From a checkpoint of a small audio captioner: batches of 128.
Rows from block 8 of the audio encoder of a small audio captioner, named by matrix and row number. Rows with one number belong to one channel. Each number is 128 + 24 x the weight over its row's rms, rounded and kept within 0 to 255. All counts start at 0. Numbers have three digits each.
After each channel's rows are labels from the 100 clips, of 14976, where the channel reaches its highest value: "top examples" is what is common among them. Only what is clearly more common there than usual is listed. The data: notes from a synthesiser with random patches. In brackets: how many of the 100.
# conv1: bottleneck pointwise conv (encoder.blocks.9.conv1.weight, 128x192x1x1), inputs 0-191
# conv2: growth 3x3 conv (encoder.blocks.9.conv2.weight, 32x128x3x3, transposed, each kernel summed), outputs 0-31

conv1.1:121129149129173127124117139116101110121102080134145142080118104089123133151125137106113174162131109122072111121139126151125145126132142099138116136123134051120139120104143083105134145100123145116093150108139139125153124121135097133147133137144064149109129103156117122169118130119140140131123097113113125125112167084126138147151116106114144095127142160114141137129126158067159128153118101131117092129142169104117094160124158107093148148128173139115131128078131113145053139155092132130172098116154112116123195096142147113176117137129154130152103148068122152107092138172106118122
conv2.1:110105107140113142161150095090150112134105097119093094144164129139138162110101081140167124131129
top examples: filter wobble (71); resonance (64); vibrato (55); envelope: gate (51)

conv1.25:106116115106132133132118139128091144119116076114148125115159133145120127122135130148121122129153142152128133124144113148117105102122121130129114114112128146142129135115159139135109155156125138161127110076129122159113108149122128133145130147152109129121055112098133153080120133077104127132163136128138154046154112114148120137117106137148137135109111130149111109124118120145112109082126139150155114115125133133142112064122139163138132096165150155146152113100157184099148158160141150110132183094060076113101171156113133100146145135140166188088068119120101142110162099100151074138
conv2.25:147098140147133178146148142089116127109132107159155133098127145149112153090133116073121162140106
top examples: drive (60)

conv1.50:141099137105133107116136132111141147147119160162139121133141144084133137124147129108159148106172149154159146118102106155099118154117133116108059141145124163110137116122152136127151150143105141175103147125147140098104139132112120135113132125111160109099133091132140153141123139164136113136093118160115155131126145128156088082137137119128138152140109100138139106104104159153134159125104112146084139085097122153106137144127149150089088078131097146154152066134148147163121123122055135105151129130104135134055139114155123094159107155153122158135092128109171086121114141045127139146
conv2.50:134118123143146108107167090126115100109096138107127134136085145111089147060094137105129139142126
top examples: filter wobble (66); tremolo (56); resonance (44)

conv1.52:121133143160106115114128132145131128089154111123135090115141092136126099139154109144145080140053094121129113127115099147105133120135137134105126109144109124130140130133128170125099105147128141076121097137117145139147128128153110101145137130099138150107127123127123109096122160111116104134104116075129106147156102109098120157102118087141135079134151152133125116120158138144142099142152172084129139118105122149129100135149123149109137114099083095087130109086131089127154085120128122047128089098166152089142122075125080134111146109112149092136144161109175055111126132095105100160
conv2.52:146118157072129154125141174112130122184117129154164096153127132115129122129143108149121090156110
top examples: drive (75); hard sync (49)

conv1.63:165118145135130122130130144091138117137119142122157103159133124115099150126145192126194094119129154113135115135153097124133136099142126048165113153133126153122109140101103122149095144153141143099123126124109082147153139143087139120121115116116190113107143107128142165080134169172147142147123130193127096137113120115130128135134123135098130166173104101134140118119105125164106148057113137107121143120154111155146137132150124117135116130138102113136084111116139133108157145145170131115134119148139162086122147148153138185113123116147060125123105159101147168125157081127139171139
conv2.63:188115139166125154121114128134131127117100141128107122149110114139108088194108121141166144112150
top examples: glide (88); harmonic FM (29)

conv1.95:086134112116143127134113130148142132126101114119105122135127147146157114119134097143111152133092123106118089141075171152134118120130143121108124129100109089137126161091124123074125119154142152137131082145133094107152100159136104112131119144126069106122146102128132115120149127112127101108138131114130134129119127120129094110140106111095119130084127133101101127074133081118136126163129170124124168141155129133135094116106151149151128163149084126148116183144103072092151107114143090134109107129076101112187115114104135162140129147140164088070130129167056150146118108185168126151
conv2.95:108108111107109126119125147103138134156111089159139120108092082113143085068133114094113126144123
top examples: filter wobble (73); resonance (53)

conv1.31:139119109118094102140149144135120086141132141080156100106131120152147126144153160137142108117075130158139110126112126102108130118116117120143119125131135150115107076148100144127145114105106125118120092114099101137103133131090167101120107087099167128100125133161116100109097154120104091099065101064114087123147150101144137120151139087138123114146089136107142087110066114111101145096120111172164131105156129075121149137152115076120145082133133159154145107154135140136087102137083153132162091142142151163114105139142145124156157139138137121146168136103118159139168165129132144128
conv2.31:178138107122151136142143161131142134149119122093141132134139130122145150208130128145176119136099
top examples: filter wobble (50); harmonic FM (35)

conv1.78:137115113137139113136098131135155139109144101098136135121114096138121137099115114142136131141128082134132147166104128096134159109111130143131114141129145135126157094128113148148149093116106109118095148112131095133129133091090152134117122130152133161157119161147139136134077164116155117127118116137111119151127165171094092130132097161165122114139141148133131147136106177109141156057154096151146173115151149083124160138120148071110139113140097140127137076129135125126096129134119120123156148097151116100161086090169074144137135135138090109158155155109141028110097136111073097125
conv2.78:149120106121148158162148168124192131137091138155101129134127125127150114146145117098098104090147
top examples: drive (74); narrow pulse (30); oscillator: hard sync (27)

conv1.72:139132135147102172105110148145119172113145115137134106116128150150165130146135120114144143108137118112121118160116122157115141117132130148141155105109158131136133128175148156099135124121096164101134115122130149115148121134141138118122152155124137121094107078125107142128129109139102151126113122100142118152134159119130126128121169118166123100120147087139125154134081159155109124108148087093134179154159146109130162125124108163089179171153121142132150051172121121163085135138062153087135156132151111161093166116117128109164102143185192154125170137118140120119129142180105073129
conv2.72:115110129102145128141144083130125111129141139125177107104146116073080140157157120139134132079121
top examples: filter wobble (74); resonance (59)

conv1.14:125132104138137138135121134121133123103081082117130151120109137141106148171149120102158138144115133113078130117113107114159165118151120119131104153105151101117120130115137127089167139109157138092106117066144114108140153117108151148164124141142111164125126112121111152135122073140076162143126137159151137151120172133118142133153137142131133147141130130138141186157139155141147139135156119115130151119103138076147107126150149113127072095120142097147141106097165146123105105115076138067147153100130106085130084134163151155109071103140122126136103163113116122196168101099161086156
conv2.14:086109080108147122144163148142151145118136124113144125139154186145107119104101133118127088086131
top examples: vibrato (66); glide (63); inharmonic FM (38)

conv1.17:231120117144121112153116086104124144162123150121147133108100107124142108182122124121141146112106157126149143159143104123114130126153105151151093144135125139122148137119160154181145141129123132100123122122139096099126147125138162139159150134118196153115091116108151134074142079143151128170142134123144093112138083110121138107134156115144127121158138114143121193117132145094126139127143107078124123134114120145115170085122099146147133104151093143125105129139090136120146147109138113112108084109133083134109134090137113149111121115139098132093136117125080142138188080087148154163
conv2.17:133118142125114124124118156108078083064129143126139133125107131126113106092124110114141078085129
top examples: glide (99)

conv1.99:102108120110110135127119151136091152150124109159147136134142120139159098078118109131134130141142115179133144107096146103099101112122127121108138099103126114129112148128147168095139118093129128154094160159128091139110127137174122108136139128133129119112096118106137125121112151129152126129115118139099142089119128098114116116110112140132115154102125144125141130150118120142084129097117119130116136139126137164094131110158114144084102121127136135128160126105132142126133142103109099160141149150073093205121152117098062078144126117140119165069108135111096092045181100081208108151
conv2.99:154096163174122130115136180116135129138204117164146108118124125142135126138107149145113113123123
top examples: drive (67); bass register (56); narrow pulse (27)

conv1.41:206147141134156143113164151144121131144106122152123113133124145157092151219130132107157144134109104151132101109150119135151122099129123102126153117158161112151119170101151114150138160145149151119169099157121134151149111108111104099156127148113143087120108155123157116114143145130126170185135139124147145101141131114119129136040119092104129123144099107138115155093118158127167114122114139128145120135143138147114128125110160147115148101150151151107112134113137095142146120153121118126106151101100129089104135178125130137172123161120177141093125147145129129076150111084095184110
conv2.41:141101105112116122107128128093092069118117103135100148081131102129117123096122086112144116165140
top examples: glide (100); bass register (45)

conv1.12:110137145109129107137159115102156108098143124073151137133124142156106135113180140114143152131129138144125159150165127118148126136145094106105124131093106121104138141153124100126093135126131146108127133112149132142163159130120140141146139106115090153092120161125154158139100128130147109103133121121132098124126121109118145124133112113106128132174132127147133131156135168105149163118124156090148073166147128146124118110072135118131098052142143135126105134103168089112150147068124138140118137103118120053134093146112161192131145147123063110149117151105121128175136062101151083171
conv2.12:134114110127160125127128117150158204110130151137119119133124119112130103134159090151148103069134
top examples: drive (69); narrow pulse (31)

conv1.90:132144138131151146108090134113160135140115151112118147102131131093100126148111147097148160152136142128126151170140126145158153163126117125143127133160134140079149135122112092123131112093095125103094126103126108117147132114110121201124143158118094157124104146138155132145092135122149156148120100135108158119139142117128130159159126135154157095139108140122130187153124162105147120115158089110127107121131137137099074177122137159110115134145123147148113092090154123138071137124072128071161106112175095106153181101137141127157099105150145111154108133083158158136107086186114085136
conv2.90:123120097100125142145157130120162096121133104111098151141157145150122134101107131151129079060125
top examples: filter wobble (50); resonance (44); detuned saws (33)